Rows from block 11 of a small sound classifier, named by matrix and row number. Rows with one number belong to one neuron. Each number is 500 + 25 x the weight over its row's rms, rounded and kept within 0 to 999. All counts start at 0. Numbers have three digits each.
After each neuron's rows are labels from the 100 clips, of 14976, where the neuron reaches its largest size: "top examples" is what is common among them. Only what is clearly more common there than usual is listed. The data: synthesised imitations of 52 everyday sounds, one a clip. In brackets: how many of the 100.
# gate: MLP gate (model.blocks.11.mlp.gate.weight, 576x192), inputs 96-191
# fc1: MLP up (model.blocks.11.mlp.fc1.weight, 576x192), inputs 96-191
# fc2: MLP down (model.blocks.11.mlp.fc2.weight, 192x576, transposed), outputs 96-191

gate.304:473427493480518533474504503471474449505427480495497510490505519466506515504491475474472470489516538519482546460529520501506510456460496512480458488473471496514522504533541494523534508521531483510453479513463516506472467421504511491494523540484498473516516459509491535524515520525463510526
fc1.304:523530527492541532479489440483483507518493495500513514464492484488472495476482519492518485501483450496512492489461482523495478519453507483494522455502514498476487539528500495496531466513545498483478494486518565470499450514472553515570461505530482476503503475497492498512524498517501529545
fc2.304:540468531527483489494503483490518514507505532494458477546456539511504514487494496476494493513515519494503499455464475483496454523471480484501513525494516491517475532547513475474469505475514511526561531470477442499545516507433504490528500540425486475555497498536483496529512528490490510535
top examples: reverberation (96); text has "room" (96); text has "reverberant" (96); animals (35)

gate.262:473522495498486481506514500460480507515511486508487463491537490482505483515470502499509507430492524511517540511515527513455505514496474571505537511510510534547516474526442484487530479558498548479503547521475513538536536517481480448484441499485507528536492479525535518485513512488508491546
fc1.262:515519484513487521530502468518520480509494521523483492495488526457511547495520518489499460509489485490512478497510472501505482475545478560498498476473484504474501499487516491466484491565480476466486501530480447509522451560449498516513541512501502495524475495496538523540540528472523498539
fc2.262:502482484507518514516472474484487464472523501515507520486530528488496435518459485478478533512543495493473518506478520468479465442474518487536472524504504510486513482547498499458484501541488486509514561480512444534535481532426480521480535493525520501479485464517497513477496519468478542488
top examples: reverberation (73); text has "room" (73); text has "reverberant" (73)

gate.194:441544526491526425494461497535506509501474523475509457489508482508491517502472498476539560509517485530522525495472527527513500522486519489548518463494505536500478539502533486498501469543518532512465478450492514496535509508473508497545490489491508510506529508508439513481472495503504494498
fc1.194:489509523494479502474495521554491536527497506477442521526520493520499504501499489498497492521480466480514517501512501517494485504536453481462504496514525512522508484460530461457456497497527533484513519517478514499477504509521500521533526474468496498480525500500499483558460483485522527486
fc2.194:512506511511459457534493500561517487462488525527529543487514500502506530502522506517490499496532479489452474468500475516522535468514514502471502496448522541477545489451512510493503513467498517509514484533494480506546488514481511475497511508507495525489538521488531523458529491474514515454
top examples: people (65); applause (43)

gate.8:538452494542500496559530484507494515520531504500475500496519481529510485431520515484522507483506519482449529479502561491483511518501495453451486540507487476520500494489503473478533499497485492506514488499503516485493518434496490478471531540476461498514480523500487501472474522493499506499
fc1.8:530494467509511542505527552470473515489472483521496490515518487513479484541537450452505510514501491492504479500522531456498512481539537503471541452489488481503497482523502471492489500495518507478500532489497493471490516487504510483459522507423471513489460510515495510460510502513539533554
fc2.8:500493459555514502512522472514505508499463494481498524522531515553505492489514500477510507462514490476518477532501518496490527489502474501504533538523498542535492502549496509543499495545467515532467424455529551496481492483450478478504529515504480511520504542486504500500527472510494517533
top examples: text has "noise" (49)

gate.333:458516478502530496525460497532471518496475489415466486509519497526487530524502537499502499478513529468522475504523480516497531513508506569496510491504518581482476516547518487540566451476504492492527496474480508496502527512489507492456558493526522468476515490521516508514508547499472521555
fc1.333:520518496487469497444456489503499516526469482461472496500509517493501522503447537490453527496532527508538543516527485496493470543528488557512494509484478525512453503507521494511489453506510492504460508477494524499544486484490518477471465504494521494527509525478512522521513522521542505500
fc2.333:546467526472512498498510476513496505461519447448501460497548500494536480493522497480484510531474456508521524536512519504503468501526483496480481472542484461518498491509462492511494526510487485457530507472503515483465549469479517507472472463532485482517498494491474447504526488521489461489
top examples: household (99); clock ticking (76)

gate.320:504496463495496545466491479491525484493520489462506541538495483544478490482485490502544477462496483510521482480529516502522508488484440519419471493490450526558496527473513512509496510444509469533513498473490514483526483508498480483492496497548509503468477474533527460484477485505499525479
fc1.320:472475533493543478501483494472487487497463515519525481485512523552534467520526536503452496500484562483498530530480443482471499504551521493536491495527516480477484500489499487486482439494511496489432529482499508497497498476530515481525513508487486469541496508487453507494509492513474473518
fc2.320:504489548504529499499484504516482509475494487468481526530507506473482509499488448468478469506487500496516481509486537482497481515504496507510495520520483478517482487505493493451466528495502531509552507483505500520457481470487481526564541519491501529503480499520465525424493474506518488461
top examples: reverberation (79); text has "room" (79); text has "reverberant" (79)

gate.68:460528506500502484451523468477487506524496477485545446482517500503535500514500470475472509533530481506525499479498470538482507502546481469511521502492498498519517499489531451501467475523539488469513506475482505497498528497514501494511507502492479499551525483488495464462483535498515505451
fc1.68:551460493514530479527487536534513469478485509524440533505472483487498488497485517523539463512472535484490489521504503435519538511472531518483507480532503495486494499539514529474526567492462520526494515484507475489499473495476512488509482504516548506440493517499478516544530504486464499544
fc2.68:438481513554493494494479509479543496549490559474488464511484522476487465536499501488505530470521493481523520462459509472525516507505513487482479514561448482518461498545491450503509472498503504516477516472515505481480501507490483471536531476481509484438506517531503514478545482500485495485
top examples: animals (89); bird chirping (57)

gate.293:514512479483547479513509535476488549474500475505496515492486515464490532491475459492498505488527533542503519522512496477543479584492530520498516517482449461574472504475537482531480462497480501518508464503501548503525489568484528499486493530461458508509512507501526495500502510500486503505
fc1.293:526487512492522515552497489464493505501486479500480478506564501493487511553491479506520515499509531541534495497492474459514453521473525510475463494484509444538509492477499519535507521480530516502530484452464474499490523505539517509541510482536493491469510502482491520486481511493504486510
fc2.293:533456545478501516584494507499519575500495529550496475496499517466499471502503501482534467492467482531467517526515500467522504495511490492456512518485546477482482543517498529492521525471494530501489481535535500540484446504521480465483494496512503467481487495565546454468493509509485502510
top examples: household (49); typing (35)

gate.431:489441503550522491513448462433481480524452503460544522479485504522525534526522514515476497474492481485514474519485517524532483483521505517518502538496454476507539556523480488524475485527504496524484489506458484539516538513494511497481468473482454499486495495522536479442495510487502516453
fc1.431:487521466542509506506519518496472533478494517501487465525503527493493503502488496437496490514510457483560553506484452506520498523495512511491492554508460492489492524528514502509497509541521489517479492503501484519503550496501492489478462501475507500492494502506466534484523531454498487470
fc2.431:496483478485480501485519498511524477464510515463466471464471464440493536505514509507490435468487519479529515528515535509495487508522505484481439528493488527499502511519486497487464466534504512475483464515532533493531523504550489483485498508529531485520553478498486498492525495487528551476
top examples: nature (71); thunder (69)

gate.170:469514516488553508501475471501491502464455496543482498501485472530491494506480510493507502489487477484546498472482507496485445551496470496516481503518534509447498469473557514502468501509531474478526512488552543515488504493506501543527505465495492462494479475486500503513515468517511551461
fc1.170:465491559513489528476533478485513505503503510525513470490514500511504511489558558496495501525473500489539482453457533500498469482512466518538488507499494495496537466482501520521489507504527499512462440457495478493493506499510521525481476503491502432463530486442513511520523467519499506517
fc2.170:559509550483514481553520454509486483449508500528456471535504512504504484510494503485489510466502483498516503498491500506466496534490510498528468486462463490515535502482492512493492511491515503510547543480498494502493531540476444532488503532517499481453490501519496493492520501517519440520
top examples: machines and effects (100); electric buzz (52)

gate.64:503473541499477491479524498459491511513503498521495509533514558511496489497518510497520555492540494442494489554548492503502496521525490490493472494514502505499498482528486539501474484534514533486474480486527483489553497495519523478511507566484526524544473520505530493492495515462459454533
fc1.64:487537461522509491498543472491534430477495533475549544488521507480496518518485503530516495528531550482522546461516466552472504525461516503509504500485488471485528493541509476496488459481495502506529479516507500506473471503514490526523508501490490540544491508513518516479471470515527515489
fc2.64:497417467498516489498509502536465488483522504477505464499495489504493508475477493500531461528509531487496503508459447513525488481512533539533462497499446517477523501485488498492485554543499514534478534490473495534520491491515490469477487537491533503528464514453537457488504535507505490488
top examples: reverberation (85); text has "room" (85); text has "reverberant" (85); signals (39)

gate.318:529448493480543517507522489445476471485561550493498492515525540506530507508514493509496485502510553482504499516481520496493544505458487489513496504471530478480451502483519511484515506504476563512479491494484497481521477506483494463549501482492547511512512472473533522486516491569508486499
fc1.318:529483487518506526489487528496491480458504491505454484461534523510468487474517518500498472492459519487471520472482527516481488489543576515482517491557452517482555514481483506460467497522534513511539515503490473493488511466502440460502505475539542511567533487469506478450476506483470486512
fc2.318:474487515437513515521506527478473511490476529514529439540466498494550497479501494528500546475519548513530503480518475516481474519530523441454485481523514525471482469517493516505503520529502512514500485476515476552497459465485509480501460509531486486548515482509512489474520494516521502469
top examples: nature (61); fire crackling (42)

gate.96:484518465474497489474446568494494534496486499488494509483518494553482480501509519502489483474492489523499505548489565484499515496472479479452566489515504494541496477446492485487490529503511471508584547476516522509500499489506490503519519515484481500500504531500513530479488499501512527483
fc1.96:491485472495500500488446520535538513496491493497518491454493505449465528472506472527507522500465475513560476548509501478495495505490519513537517501484530533497505496493477479476466515518468482474510550487490512494511487471507458531521511529477453493515491539484509497431493487487502543454
fc2.96:474496490491540510472459530500535503544531532479507522550529544500481529487510495544510504517523507490455489489477500527487480463549476482541504503515513497469497488522480465465519467499491471495506515553459490474521480502469503519469480494523483474503552479489512496495496505497486501472
top examples: animals (100); mooing (71); text has "noise" (52)

gate.104:496486483439513497489477545511474498496555473498531522520532499477486503519518511548510486490519532560472491476496490517503479470493519495490530522521494509504513530495457493528481516522520504501490512492496480500553437490491548526531490504478520478479494503481513465497490476515477523539
fc1.104:529445463510525527475472485488498507482482498490500456478471494498497476474529535522516515507496527467518498489515446530528532496553471488526496492501492487501495463492508508519463491504517502503499477537439534449456487514468509536450530498522526504499450513548473476493518487453551469460
fc2.104:423506485467459546491518494526527502533471467497470523486544521477514500512474498492502481432517520504488519482513494475490488553505526476526532539456500516527543509487509486514508543518485471533518500504511507487463489526478544517491526496502473496521496512529553496501484501461484484506
top examples: nature (96); thunder (95)

gate.84:462518520477536514525528488499518483501541457500549495497482515486527475478473520497498538525487453503445451483491475490508520585507502517496499516515529527517508519487504538523504476512507506505480486482520499507523497513535492469524541492457484499481506450520551494444491520534514527470
fc1.84:475542541504468529513433548512502503513489495489481503486527471529484514498507464494511530502483482507480537508486508497516481426506519476501486518499468511480509466528540455502541494491524490503527503497531488509448502493454527516465515518516494531477472544467470500534502450474496481521
fc2.84:490519542473532505517464518504497464502452463464510455529495502488518490506467483469503524452504502502542463526495483474507504502501493513493483496493466497471454449459514489466505550492502459500450495509487482469523501463457477484479502488453543485540492514517473518507556530486552474544
top examples: signals (98); car horn (51)

gate.415:511507528531494525550532490498500490524520504509465472470488533501479504489502464487474486510509483500491514505538457474511535534528508479539539485506523449511493504514491521488509471454472504512462494519573519526477472496476489499503469522515441513519495519490477495452507537513489463525
fc1.415:528489517485501542488495482517455501469519507531481509467551519492528512478493493505547511497507505511491458507538516490493489491508531488490464507543491515477485449461517563481522490490486505491446490498495497512526498460495472516534449509502522481480509482492523479512539490514436490491
fc2.415:456517504472502469502455479456477510511508525517478523513487477467472487528479447508514522541491480539508491532507474487482509501445452483504482538509480475520510485500453507496529497464467458536553485504467482491518540441536496486532472485483496508463491512477536500475506475537461512491
top examples: nature (100); thunder (68); water drop (32)

gate.398:502524506527558468473464535519476521490482505531443516482474508502531526505511452504491449516460493505500428493493505518519487520530517497531514471467501472516485557505525476543497521451492490523516551513492516466456526487540518548483550543496517477497472508545491494481483544509471518542
fc1.398:504513494506494527505502481549483474507489500477435510555505516515531514544500455506514535510519463545524485512520510498512503522542501502478493484517472503501523510481511508460554529476496534513536475483503489462461496472485481487506495472522524493473460501519467475531529468491528481554
fc2.398:507487500523527528527514502496485484452478497509531518472481530495476495544488524495529517509485506490494490495505492501477548486488528462483531477510497513529495494490530529486509484489494465515476551491490469469537492485449523541468558500482510496501543493531527476507501516486495526526
top examples: bird chirping (99); animals (99)

gate.250:534505519550508488481522485513446508482543530481481493509536518546493458506473482446485468490543483535523510539510481488492541509520454520502487506480487466475500504500497472485494531486508482450511455451473502503498541533531488500520464513457531484562467477499486499511517505526518463472
fc1.250:457523483483507535501490506476511490472570449492525510551509455529529503475522564491501543461560522485507443487445522504508460491480457494471495497474523520535482512477503496484553472505489525537543507504503442500510486500537476468540499508463495482465528501478492479486524495485516472491
fc2.250:474501471442544462556518501513511489457531470538517503474500504494485517478514502501480483560492488501490543491509523464498537502491534490507526512505515539519494504472485450480530516516448491486513496485528534459495508484494505514520495532503478484502514525469426498537495558553505479447
top examples: nature (95); thunder (93)

gate.0:507493542507478488508504476539558517556514494504491458509509480490446502444501517510498480486486489515458453507483517526531525521508473496553494461476494454502496563478499489496493521506516488510516545499484496501484519510500473475485464515508522457515484495528503501485496529479507472470
fc1.0:507540484503524524518470493567507480495515489482533511484507529527479484465500506472476511496451526510528505486504497513508502500489492487517523512477483523497470399491541500487556510502532503474476468497495499425465538508496462494541524471497507513480541529511520482511476476481547488493
fc2.0:471493474511534468477529502457518533494495465539463484493492524476545549547451467467518491504511449502485514501476500484498546526491521564536502526484489498469520470486484534534467494523490473529494492535486492555532552473513527484494485516526537499519530446495525533508493527510517507525
top examples: machines and effects (99); explosion (56); laser zap (31)

gate.22:483477491501492490461463516502496519524489500493521510516479490545500466495560457477506516544543536445471462478495469441501489495493527491474508515477475432485515499532516530478496484522510559540499471497515503477503489468503473487524501471539501492475518505496469463515467515522467498511
fc1.22:516519449495518564504482520529487471476433499483521529505531466505541540490515488453510517537538459520502515506544529526542507525456525494528482514455481489516489502527488457467461515532495461495470492500511512532548527478500508508466482477559452491513491501501483447503536488473508485536
fc2.22:506488477495482509497484503503506516533487517500531509474488496525508466469504512490532543518482442491552518487484541500488509538521488464509495463501457505533466504508517536476521470512492487511524535505533504511526502481486474476518515497472522524505478503481496489530489482479549500526
top examples: nature (100); fire crackling (96)

gate.308:546470499501510509530495492482490473487529489505506483470536438491509509521483517541551549498485538495500514492496481483488555477478462480477524538508507446510541523509488498510554518491495519519488493519501449495481490507505517508540446469468507492460469484513464509547531485524488509530
fc1.308:511514503502504511522478496477512455482493529524486495452521476490555554501496479530506486499491496521519481495485496506518479437515505500530518552466508470500465514531480520499542498478448495550479491504526465485511500479473531514494455512509506454474540481486484472520511534560493540526
fc2.308:518520492491486483503457519532466515513494507515495485511521505469487498493507486485545492529472533521498478499494509529499532534512539448477498518516447500491450527498523515496484491495533529534529442538432548481469513467529491527494507488480503553504507520495498501550501499504496490534
top examples: nature (33); car passing (25)

gate.142:470493510493516510513478473490455487562486482492502484503501491497484537489484507459487518473489484506459457500487505513467476490513508504533507531476543504527478524469482540521487486483511502503522515515504497528500544526502484482492496495513500553498548410512544483480479494555484505444
fc1.142:480457491543495572471530478501468493488451524494499510491478472494487515477540514558515514508518488519503461555498482468516499501534517481469459489478485453527466505534518468462494532495545503522465503494495479564516483506503478506501500487480501509537489542500509502529431487539533490467
fc2.142:541484502552472522502481508497515514494482507533491543482509494519549550511485497504532495515502545502504513478529497528485487488502488485546545511511487525524532472515485524496495507504469467515512514491507499520451479536501495484543546538487493458540471477484529461480460487546469505486
top examples: signals (100); beeping (97)

gate.414:511493525504511454492466511519511507484502489449507551502477525524475482533485508458448469482514523496504515514485496524538480473502459513527457486513469507461476462517479500466534507494512522522478506527473457496515469508521496518474490463537533520466510484494504483528472514516467505505
fc1.414:482517485488495463523452508491456478507500461505457504498489491492500486502482507548473485491467517435494492472515473447495491533482430528500534501482511499483495487514473519452489538502512503475528478487499537464489481518525492522539487535549508464491476491547514474442495469474473534468
fc2.414:532507485529561539511494474507513439464485468517490487513497528497500405508473532479474498499499482476488499522503513511514549483492475486500488515461490503501500482447544494505490504505538529478504537504470503538543509494532503485509498515465478520487473463502515511480535512551526485493
top examples: melody (100); music (100)

gate.290:504501471501481475524464507500484519498502503507466508498481500489518486498488494485494477486473522559476481462490507441478540499472489491515540518484496509491498472477496501450513526477487529537550527526489479505501524486481518520546511543470508545484470516519517484510548504537498538501
fc1.290:524516523495548519490480468488490481499503493515517523493478493545484536532525524498500501506510494436515522553483520507555470525522485545505490487494476475479485497497521511556494480518487516484584473465481543532494522496515480455444476456490483474521510477461472469525448519457464484488
fc2.290:475526519481483520487511487506496469487499508522492501554488499486503498491490487502484510480485515461512498484518500524539487507496514477497529501463471522500536480472489419503473485512530492449464494461505501486499486466463444510539520559464505521503446506495508517457494462526450528495
top examples: melody (84); music (84)

gate.559:483489563520505475522502469449531480495505472512496491524489528498514523439468494498510508478512486452491489526522460471465502476482501490528491563502459506475507501515501462549485467506501488495486499510472504527482465511519463521444509530511492528539490494467502460499486521539510495478
fc1.559:509495498485501495525480541505486486474490464550494520526495524473526522470506467529482509507483537513507575501515525492503517472526483470501479582514502524481502524487524477497473491523490505526512532529505488524472510523495504482529507503504531487507510471499562494509450539471510512485
fc2.559:491549482472505508448466464470517510523506485499493526477524510479492493549478478437546507471481511531469467497493544510473549469456513495482504514476546477491464537496491516477487490478485459541459461498515545500489502552519515520508495506515529519476479489512484486488497506507508513463
top examples: reverberation (81); text has "room" (81); text has "reverberant" (81); group: people (48)

gate.316:489499490526530495538492508498460510548489469512479485509499484481468533507483469508507510487484481496522533493497513523519541472480507543541502545462483483518509518469524527450491513487498472502498480490506536500484535511499561502489516501516528551499507469497455522510519481523475523542
fc1.316:507525451493495519470481495472509489454521537470512460490530488499532498536533512473505477488552430499485470497507484488484453493515491478486500489489476544493494528473508500494491483520464473489539472525497428501524478476529514487504465545496481426496489504434461476510503519523470527488
fc2.316:459531494500507502495524484507476484525487525515490454484530520455470521522521524527468536496440516448522522489490483519511484504487538486490477489504516464522466542480476489481495501460533517484507502500506474495474538453498459490505511483512490498484516500545481530460478462482505481486
top examples: animals (97); bird chirping (93)

gate.477:500558497470492492470523481487519426497520486505531498506525509495539532495525508495492513477542508508527532461461468521477495496529440519495495497506463467449497447495530480488472475514542499479483456512452517497536492524518467489525507506506496502592517517520500483465495560524522482501
fc1.477:491542520485494492481508478485532452491507488493545497486506513493521501482527500497487519491540510522508510470449462511491502493503446496497509511467489468465479457497524468518475467505529503483480473526454504486540498528508475492505500509514477500568499505526522514463490555528502472523
fc2.477:514494476491514512516507506526517480430510452526523509451491496519531527507485489515510510498480463545477492520502491491495447475498494511500507487458480501481500547485517537505494517518506494487542477529539436501535493503523520513507499558524523492514480520495549494523472526494500501509
top examples: bird chirping (97); animals (97)

gate.263:500483532532464454414507452478492501469534546502492527534511520525454485490499528469488494479519514488524450525484497508535499480526526505491483502518491502509469546485478467494528513502504539499485539495471500428537486505554473454476494502481474520488530534503501491498456488481504490506
fc1.263:525507493490489470500539487513481509483510525518479495483484522503497530542528505532492499507491503489502469430505487511513527512487463523473486501470505469507541490492494487445473476507531451521500511526496482454559492517442490472507512507516497499550521488540477516478506519479491504474
fc2.263:474498526537507529534515550480468463486471502514516463489488506488515467521481517555485527457540485488492472547460486500499514536475494483497462509505495482447505497515549482467436502506493509439467523500538499504497548504504483519488489551478488481499522463509503498524521515514527479480
top examples: melody (85); music (85)

gate.369:482538475509523523485490515435531493516501507471509513539534490495487460487496513483500445500508526505512497541488537475491458458512496507485523492520491438540509478517494547491578472489475552491537560497482503521479485516488494502495500479526509456521517480511510494463515501458502458490
fc1.369:501502504511508515460493493474484504485459516499520420547556503511492450490505475486503480481531502480480499508476540474513543492562490460521528516519498487453497510520449464534519498522498518469490475478493489541472478533509510493454459488457514498498521486488494497488530504469490468527
fc2.369:516447471469526501489500540511489494475441515477524516511449472528485497476492474486508499447477453498500503496515507527513506493495554486502484512491504520505499533516489524440514539553499549499492484505525556453500479494538485522525469511563555465473556510523478521531548494472523487530
top examples: animals (62); howling (43); wind (27)

gate.215:489500495510484470515470466469508513475505502545493514508502489502490502546457516576563499497535495465524489490478521480509547533518478449453480477478494478515473495536460499477488485525500485505500544501535494456490472504511493532522473531526494523541460501495529484521509519502474524488
fc1.215:479516505492509458474512470485487500520515459516480548522480492461502516499474455494494531476549521478498490492495486521491480505504475469527514521456437536475473510547471503454491473405479553501492486494528528514524436520530513506501459508462454505512490520492500511493494473524467468495
fc2.215:494473475496473502494496536466482473473477511510494517483475474486514502516504520518504476480570474550490483503521451508527479488509485548505485499512476476500515464517486494490512485467507456484505469475490440487467503457559526494550521541545472479523523478528481435522486468486542494478
top examples: machines and effects (51); engine (47); snoring (26)

gate.184:551483516523553492500503498476485485474543506504476485472462525487512491511499497522518525528490523524504453479514523510488497460470517488471468502493489552463516446530497517520498504523469540471491522560525543499481569489513467475475485542499526456548507512522502503524526481495486516496
fc1.184:446510512482534492486490490463496479485508509548504494510521490475474531495508527467511457492528534486534425533458492511470526480489496488520487504511511510523480543487463525515512496514468449517489474497484487489461483516490466517507551431506489527495493528475475456506507510496488516495
fc2.184:480502510472507469539487560496523539453494465487500508513465492544484495496512475538473558496526516476517521505482500462505503531479577506527555497479533495480463497443514534522521480499494486498464464500502507500527449533503490480548479541515512519461503464492506541508521458470462520515
top examples: signals (70); car horn (41)

gate.243:521521527513476511522468518523463515528496458502494479470502506467441485566489519524545488446515485505463502523496499513468495530505479475529499505454524535493481454547485491522513511494523486489470436509536499473520544489517544504503518501480551526519527489468502541492509475462482482487
fc1.243:494497514484492475504525464521469483540488532445511497512505477501551564532509477497471503495483504466511494510494516489509495547520494560465485539505490522493500462576498484518497471494525488485476482528522498467489479506503503511532531527541473474498478483486513493512491526511433535504
fc2.243:495507491507488505510530508498469430477524516485509484493515470450477480510490477520530488470484481527521478521483509516493543508496507477472495451443537561542496487530505466503519474519530515519554487537494487476517494474500511486508467449496527526518525502486521516509487537493488488519
top examples: reverberation (65); text has "reverberant" (65); machines and effects (52); helicopter (46)

gate.307:557493499555509478507495519475522504514482502525546504541511501469471502479540479513494508487471488484482530484488502483489538485510518468493495488522563490488516484473488492521528458533473481464504508478518494508515541547508520479472522507498505487508498518523463508465502550484514484509
fc1.307:538474512504518479502502484518481498463474465520466528450474531470465457501450469514511522473531448508501540490555496469540473497503449534537503480543487493513529482490461483494505516489522494524536480523481487478524530454485505509514495470500490516475523488515463506552446468479502522507
fc2.307:516504552482515497519496497465475489509511525502491463529485507485526504520522497503508535517485532570552518475485530484517472526500501462498484554483515486509496549510493526492506462473534494484447508508470471527511482504503506481500554528499480514518486437484510489486507533514496531492
top examples: animals (49)

gate.196:492478493458469474449509483507496452512536468509522466529523505454485503469499562502491537458518493488523518482511506562528508507500490517478535500469500476477492498524503533516494537511512521506498471482446491495527525514497523492518514498504431492480487479499494526537485511504525490475
fc1.196:512502492501502535469502469534495498532501485479473492490576510506458516497509514526499510476461451505487504447559536503497495538508546470513484482511520537496510485497528507523527465457503506513487474475515523496518477509532479472465480490439472515454524478462466496465474497540507475479
fc2.196:511504495490497459537520516444475514500473475477531553549519522473540504474485457514487557523478488489500498512463479514544508568496503525456534478522500477491496489492495485530449509454497499470466563513512475520513503482517531470471509498495520485500488487538486459536471481519495517473
top examples: household (66); typing (60)

gate.286:494508510531562482503511501477521512485483478555523465512508494467486489513485506493461470461521509492517521483461519549503506479468508532495458479468454553525504515507506516513498498523463505531461504528511536505481484482469478509494531500477519510535536500519496508483470446484485520517
fc1.286:476506520529504498517497471500520487477552487551479534523511479458524483481495471482507496526492532514466524485481506483460519464454483528486486497505451550517495508492502492500492510526513523488466503490510493495460484532498494475469493528502476542522523502539485516535504469505501467480
fc2.286:479500510522476497535524480493527472528518495574545458472473521528507526475509501531483504502490485519480516467547509466461516515481478488510516537468502503524544481473518475520506504456529524519423496493466501451543528526486502491516524451478545527486504520465505527538478505444494526504
top examples: machines and effects (100); helicopter (98)

gate.148:507474473532458478503484476522518507466510486493483488465495507510463489515505482501504491517544506475523524530481481484511518485448490484503512431489513484498498488523536524485458523507486539456513466474469475501491496516515474512505469517501487496521453480493478509537511479479523554537
fc1.148:529509486495527491527510509518508501485501525542468516481452500474506470465522474471529513491504530482469519426489504528541490465524528521509499483547517499519536474495508487506490499477517589492501479523511520471480549507483452519520487544488492503531497496497461500435513501512526494530
fc2.148:472514467535511506481541463480514482454488535507475466498484497469507538471511549474529500498501478488507525506501502482554530450553525481483513458502529485484500475503517498455489503512489425470499472509475495506499512490561530468503477483509490475545539522493489498478484523536517530486
top examples: signals (94); whistle (48); car horn (41)

gate.562:471522556483513493499497484504484491516525545532504521503519516476506541520567494435516509519514489520503474472521540487501534528476524529467508507498488494481467491488484432500474492488479498500499460522501512486485501518501487508465481540497498532495518494457476481462481469486535473539
fc1.562:505474543464529494487495518483512468474518497505523476495486448464515505565535532488497504522539488502533501467535497471463524482454472539453509484474519483484480488532516489477497477519491520495472500499504501441516530522484493500491507535509496476533548522480470499528495472499504467515
fc2.562:519510509496449517439536509545478507464547503516511536519491550507504509508490482500511514490516483453510458483504498462510497475547501490462490503492449490487490551513528534515474506519502496465516480497478426506507494562493513460528498539523512498499477501501525511452516508465507485459
top examples: text has "noise" (49); animals (39)

gate.303:487538500511543530481500516468483525516533483478471471499440471493507504528480460475525484474522468501474496463485520466502525500485513483528490476485502467502485512502490514512521451524488526510498509523469494466499500510511463452480510504464478436488524479503496483517504541482454496468
fc1.303:506494519489487501501532492455476533514513468492461514467529512469551471539503520509520523533559515529480503473500469493517507516480490496501490495474470492461476480540502488453509482523508479480511469499521515501503473512500506502508525505490456450489484518480497476530500545463447488545
fc2.303:559493503510498507531479536505522481473514503514516545515517519515463489511498468504530500514517506472487511512515542516511520491506503535498500492490552567540478493507499476538510514539480519489471479510466494498497448512502512556571517501523512468498517476546493469500557468500506479453
top examples: machines and effects (82); car passing (44)

gate.380:505513492506518476531542471503468508550455511461525474556504481562520485527512495472531499520511497514509519446476525503523473467512471483472528508482488496518539452475485483506502495545542497482518489486529512534506508505477439485504499490473509486514544530523465500532484511513489519505
fc1.380:480554495527523477510551495494520497562466506469530484566510496531521472532512540483501479544513533506514521439467523502508477483534501483470490518475480480512531496486476474508496508499518488487510538493512494551534523513502465464499476498475506490522546524510476460540475498516468504508
fc2.380:528464480468494479511496514494471440490475475521511476497506486538539518485516491479496488492494467525481515519468492527446470494462531514498484505461481529453512518492495539503473545559483491517502481462558535444506492509506446548495465543545522504498542533503487494458515552554494502538
top examples: animals (100); mooing (96)

gate.189:524524511496512499512491502501460497477526531531510519440476477498543491486499480516471432450495479534474482524522481502509490514531483562520508525502498469459476490535544500493535489492498468500455517525470478523511465483524505492485507488502486511488505483501512498485513473539475512486
fc1.189:497514469504492476512466485482509501460522517485469514510511547486476473532483485514454498509491468501466489506527486535551490519514493504491504494496478492484534492456503479476518488483497483528521471538492467514499469529537488504536444450509504507470517529478484496481494523523520512452
fc2.189:492498517444543495531498494512508484496511508516530510531485494516537524520487501507486475516521476497502490467497515493527455482513482461499489510537519545481500448498499501559516499532481534536492548505501499439511526497510490485441506501477538532477494524474487435510494471537516464495
top examples: reverberation (84); text has "reverberant" (84); machines and effects (74); hammering (73)